A small contrastive image-text model, trained from scratch.
Model: 7.2M parameters, 48-pixel images, encoder arch squeezenet, encoder norm groupnorm, encoder activation gelu, encoder depths [3, 4, 5, 3], encoder widths [96, 160, 288, 512], text encoder width 256, text encoder layers 10, text encoder norm layernorm, text encoder activation gelu.
Rows from block 5 of the text encoder of a small contrastive image-text model, named by matrix and row number. Rows with one number belong to one neuron. Each number is 500 + 25 x the weight over its row's rms, rounded and kept within 0 to 999. All counts start at 0. Numbers have three digits each.
After each neuron's rows are labels from the 100 texts, of 14848, where the neuron reaches its highest value: "fires on" is the input token at the peak. Only what is clearly more common there than usual is listed. The data: rendered roads seen from a driver's seat, with toy cars, trees and houses.
# fc1: MLP up (text_encoder.blocks.5.mlp.fc1.weight, 512x256), inputs 86-171
# fc2: MLP down (text_encoder.blocks.5.mlp.fc2.weight, 256x512, transposed), outputs 86-171

fc1.249:496493539466487503521515486523499524485488503499538481479483520475444534500521498511509520517464495489499516474540530500506483529482486492470480557452531514509488460512497497524480545535430530500496498516450541512501499512450492530473489487518491510469498498
fc2.249:529505507474548502525526527510468462502468513501457520515497501503469492488460504539511460484477450504511526497494462509501497495481534455538553475501496462474534514457514518517487503470547493513506516570486462509465467526512538463512519499497504483532526502
fires on: "purple"; "blue"

fc1.115:470489488485505503506519532502512509505536478512519562492482487535484432497544532509528506487467523537489530509535518494468497478514488512535485502518503513485475476502487527476528493516492496491517493496510543572502488502542508489514498519507509491516485520
fc2.115:509502532573489550491501504473526528495495507509522499486500524506511471501510498500476466518528533481451540442456519493484494482481462465516505489461494521484538516491519513523515496430560470511486491485489517487505527506478474505525519486516511502496498509
fires on: "grey"; "white"

fc1.44:493518536480494487501533517493498514489506507508478506461478487451474508462471506472485529458480495473490477520525489528501523504518529495452509499482524465501513458513498500504516567537531461506496453463525513526493505462539484522512546503485507510498513522
fc2.44:529467508515508465513500484529457482498486494497466520519426511571495508491504434496526499523478487511475469498474480522550485508502545508451508511498517501496523468520542526507487519514464501491539535516490493484541468505545506473520550507502476463466490466
fires on: ","; "and"; "<end>"; "that"

fc1.472:528500445467527457501506449563509493501484476501545466468509526504495506501480493498476512428529519486528503489520488488537515481486517463511472517565497487480521501484478496509478499537497482510468507507507494532491533528441489466506499476530527517467521512
fc2.472:477496505420526456505501442529466517486499478500462484444514490531496485512523495469531486499510529506459520540498467479511498498507488456506516505488506500514467465520522500517501511500478524538496534543534521526514474555499502463497499460526427519503502479
fires on: "house"; "green"; "that"; "truck"

fc1.384:533534526484529534528522503484499509532489520498525487500475515491507531517495510458479468458501487518498450532512518488473476489482513532485511536454488530466521475501508523488461498490549486483520489503497509496477454489487442549500505480515499502560506520
fc2.384:486520485471487465480522524467485537514501539509537515525498481483551481481533511478545497497513461505530494514514509534473480451498485475476467448522503489520528526489500516559531490495550511521556494498501528509496493523510512499522504507512469494500551520
fires on: "tree"

fc1.162:478510534511517451539487437526496492477546495548508478484527494535485508471502495512507516512558480449546483481516487479500518520476515503466509507493529568518471528492500501483471465473509470502514490461485466468552448501540500538511467522521506504496500484
fc2.162:504489480514494484481489530531478484470501496512498487459522502509512492485513481491520501495523459484514467482541479523487523523505495484457488481504492545522526496518537499524503479509537482501516492530488501518476489499520500466489502469528494524493491488
fires on: "bends"

fc1.426:474510445483491525491521490523467523486532463497506482444529520480478504469528470504473504497512461455482474479439506498470485513474458480531504518509578480500555467503487500467492503509494492510530525529497483501472542510506439494511502466518482485519505472
fc2.426:512524523527526508459472496555515490503501512516459485507472476531461517485458495533506505511540521476491521484435508497514506547464504473464519488473497487540470486476503498488487493505492470521495498515482471483542449514518472512494474521510489526490496523
fires on: "bends"; "right"

fc1.318:491506491477496469551478537486514513446532517493495505498491486515574556506507461532526469487491450465480492487449490484511531457462489474502508491505516535471469495548540500484501460519486549504476498495484497469481510511489501474478481509556479504473477534
fc2.318:521456527488513488514487563540479515492537467558524469499507494507519536494511516476518509461527441495488484531503482445524507480517503495483481463514479506561529515506488511488530462504545545485524464515520486536477496504545506467481502498504505513484551479
fires on: "teal"

fc1.152:534513492525501485535514519550499482490474513489455538508524499494540525485500541549499518482515516471435488448463512521488527501528462471445496497460518523507508464516500505466457504484456480479456542504515448519491500484525466490462487507519463518535492452
fc2.152:491501513535473500514510517529483462529480472506506487479468505516487447498477503527532519506489510513449518462494518512497487525506519459459531452478524478508487481498536528483463504536510468521516512557481485497524478495482492510537497528488474532510495501
fires on: "bends"; "right"

fc1.199:525495460498527517522461489531507490519519509515495505491507555508505509481519537498480496464513451529536506492515531464536496495496478512544466467479497533500536503490522479472503522532512479470484490485485519528478451528536513509513491522522526497497489419
fc2.199:493504484528486512524529525502471496509500512499504537501485475527457493485511534469490457482504547510519506490507520518453496508495490507492532497490554480540548488517557525522555499485454487524514520503500539475507517477538493469479452454549519493458498501
fires on: "grey"; "white"; "black"; "pink"

fc1.356:525515499481514490477515487543466531543456502546540462459523484502516477501504490446475537482467460491506538495482495502475465526503485487508510512504513516507493452480490492549503534508461479494534510532508513480524473507473502469519441539521511471492514517
fc2.356:461501537526549446515474446482462486482505517470507470493549501466506518498478499514513493505454495548523532497472480513519445466527485469516542510557486507504503492500483521520498446502462477468500504535466461451493499519515507515490495485534465507486516525
fires on: "teal"; "blue"

fc1.432:523534518491511459532501484493533561501508516481530513493461516495525519471492503492486461487527481502522512470557487499516493504501470471518480550503512512488496534535484494530476529491517456497470499537502569495472516499506508540524474496500517483521492544
fc2.432:504474502528549471468521498482458533530487514503486471470473506506502537458497486475474490478521522527523490494494489496484502478519488531508472540511487477490517489539534520467540494452527499502487502503507530498462487489471520507519502473501509486498515517
fires on: "brown"; "red"

fc1.332:510515501495520502499499495481505528517516542486502531489510476459484502486512519496521513476484504536471506538520533527474478545501499458468516540514519483448471476443567506518467464501516501501525475528494489455496508509540517499523502485499496491467504515
fc2.332:494484529508495420512484445522517466527558510491520497495492477494473498495476524502478474505466485459532513479474471510487486455505480531511557509471498518446524504525524559513501551498516519509504506504489489478490469474529492469509544507529515514485533483
fires on: ","

fc1.299:516535520459479525472466518558482500487487523491496486481495442526508500516483501522521513480512540509499480479487521541496505453510478512467492503508483482516531487514465509531505492467515501522462513482511497471507484475459474488495461494509503482464519499
fc2.299:527520519512514529499492519483537521515493499488446493517516521460509513509504513501510499497446504444523447504492515510530489534515508481548546518475537538458477496510489467493504486467498512484474522516503461523479490516526500518505464539520495503535508513
fires on: "bends"

fc1.257:502474527485556519474491479495504526504544490476524478488490528534479504517489503492505502491520495514528431510489574488490533534508537486512466518542485471515475505506487487492502486495506556534510481487526468490502505499504494498506532516480486493462540506
fc2.257:509460508487532493496489477553445475512485522500512508495512538520549498504499538471510517508535510525496514530500518524474503478512506518520520496447527506500476526499515496503518498496510470505494537524464494499495498547531462494491511518544465484470521486
fires on: ","; "white"; "that"; "lamp"

fc1.113:501479499543454482490481468503473508523504513486490492495519534488539521498527532483512506469494528437482526544532523505495499540512521451510510503501495528515477484471552510446491532517493506478471502508500511481517495500529467524491486493528550475518546473
fc2.113:472522532525452498514501491496474471491495509461503485455519484555491482492531484492486488474475477480502495482531536506501526484480490485524544495515530501489525497487526543501511522510486505475490489522518521495508469487526497522502529498491491506477495495
fires on: "teal"; "pine"

fc1.160:510504490498491478514519504527494521539509542498535474495463472496511475533520469490468570522517488481513536512490508502482533488514487510487498512483503499498522511516438480535487507494472516494511496534498475558543500510524473514476455485501502465464524510
fc2.160:457518519517525477500502510506514479514504480524485502503528490460523520569498518513511485492480504458511518467486451493471475503489469488493535491511516477496526475480470566517539493488514455503475491514488526488510475527464492508490525488520477524504490467
fires on: "teal"; "car"

fc1.135:512488507501521495512499511503490509509514540486505528481516480476515515514496490521544493493504497493490490512455537456506519571497479460479531502525469461508480498482490483532500491496452520494513519492485480499519450500499551500497494522506477511484473488
fc2.135:514517484478454514532485517454523458487497488496501491570530507485512522518485484517455486468521490414509503520491500476474489492506527495517555500466483493478458486468510505472503479491504497539540501487529541472489545499490485516484526483503524493511477510
fires on: "purple"

fc1.130:479514439458547527538498494466503498510472493462539487481513508454481509502514495488530486509502507493505485496552491493466505510516530423500478542516517535512511533524493500541514510575492501467461502518457491465467495512517479499511487555498502488549469465
fc2.130:499512507467485493501510502506510522509553538496529486489518515479474506492512523538503495504495486512500484485555488532413481513461492558494486455523544489517496530509482501485517521532499504532500513544516517514496468508533486545448540515554485479482544543
fires on: ","; "car"; "with"; "truck"

fc1.267:497501470481525533549517484478483537496515530492524523542501498484480516522541536497506501494506447506528467513498474474484466472491425520457454544475491499480556482491482539504501499489515525495532494481476484523520493495543466470504513508519533514513492495
fc2.267:532507499450492471506522533459539510518532471506534498521497492494479494488506491515479516495533474526465451464481479476513467460490472485545450503501451498502543487467524499499518470518538533523477487510530509537513495508529509500504506486511488483538524522
fires on: "tree"

fc1.375:477527522494504507499492483556469535477539534475502413507501499497516523480511481473488490516472457482514467498498515473463529469481489504463498485479517488503529472489510481486489547521468495532503516512494451477457518517476441495519528506532498531479490498
fc2.375:532483525510519497503486520540468440504470504503519473473491497522470499472496513505531491560521482496489514419505516500509494515537508501449499442483511500540498466482494495490484501516522493533477550526505476471530489490525487510543494507505489565505501513
fires on: "bends"; "right"

fc1.125:534514497498464473515485511493526487473522470449461489540476578528548499513501481471482543478501499536499471511499512455472512501516532517499511523511499554525503500478509501512466504506475535504460526541487524477540454527496518511499524469515476474505498504
fc2.125:477512484435524514476467516505498477482489500481464465565496479489460534488489492518501495493516537450501483494520482501536530513530485524498484520483444483508527486498494506462498499488457504519467467473539517506486529457504491522497496478528513527488473522
fires on: "house"; "orange"; "red"

fc1.254:516519553489531463544490446471460474498529544528509552524479506498483481499464526482503486472539462528503475523528486504499543480495534486484544535496481501497501496523517504470499505509537533491462516499492492489483472518504456545499483531497529516480517514
fc2.254:494500460499455501496524552495546493473526529484510517521474500458489485536533513505498500477485502484480539545528537467566495490488533506462471459525534500535497485506514482470495496503464503528512497486492544532511490516493454490455488526485451532513504481
fires on: "grey"; "pink"; "white"

fc1.302:509486477462451462485469530512556470514494493539492497541516483505489461483517501491485498465497510458511471477504496482504530556494478517476473485475459531554524496482508454485499520498499508520488530559512536469511483543452520505484492528529503479499559490
fc2.302:497466493465503494504471511487478520476457497456531496459497509508522487482498519512505486473486489543486540514497494505508478499498526486505526454488453521523487479503457508474511498533528484467492435500522496551516556542514503512443508525497528507496497498
fires on: "purple"; "blue"; "teal"

fc1.176:491489484524558488510502486486517524501532496524529505476536472514483487479519460466508529455496515506496549477510502519485525459492505528545468489481496527470466484456506499497507494493442548520435505534475519525517471517490534479500526466501493521509508474
fc2.176:489498512469499442507540450485522452535507557490457552504515529506512529514475511523445518513494444498508484507518518495527519480494486529456502507504534481461508504473556502487485514480502504501498485526473521490465523461526484497484482533504485479498504482
fires on: "grey"; "pink"; "white"

fc1.285:517483511486489498466473508526483528465521505518475467473515508511476553455476484499482506495448481502482521543508564512485463523490508521532515504495491531522493484538523497522514533480512440497494481551502533497509562544530545498510468487480458491534531530
fc2.285:467488504485472495536482477516500488487535514513493525499484492505463522450513529514490512504505509514521516493511494524473507498531501499504485497492483498489513526508482524555525492484552535510519497474524518428510505511490508490486534481507510501496555486
fires on: ","; "left"

fc1.14:506507474468494461493472460474494491506486513555565516546483523470529478518502511493507500531515524540510507482534467514542482475525477483512453516541508495490513485504473498482505504518504527473495507539467523520475512473533496521506475514496485508481480483
fc2.14:511485473516489542518512532526501533468501495499488536509460507473522492520545553495500501545505480531504500538546551500475516498480482516520516516471534502487524554553508515501485510505524529521518491488571487509472472533512473451497480504537445477475501503
fires on: "grey"; "white"; "black"

fc1.247:491433516512503525458469457524512526510507500519525496472485492489474515466500524452506504477479457495504511511514505504463523493504519494520495507502493503526518456534475498500466519487464526518487521509486509527545523494481510505494537565479531558525497475
fc2.247:478498520481504464535506454517479463478463492483487528527498498524520516507526484500519488486514484505463517511503505518563483492499531525474466491534535507490506508490489494493537558509500481512504503517496473524524486524519493480481496471465529494530509473
fires on: "grey"; ","; "pink"

fc1.438:482482485489490469537504480473508469508512504439527481485473484460536519516485528503514501471528479468536474504500448490485520501525500524517442482499491482500510475515463480449489504491460524541491480474528495530492521499537472476481464505472445498511574533
fc2.438:500470499514512506539477505481535524469484536489475484493530491511525512467549526469488509470534457533505525506455524506550467491468497497474496520487471530510482529533498509484509493510464477495486483489482503502521518543511535477478482515471512516510473503
fires on: "grey"; "house"; "pink"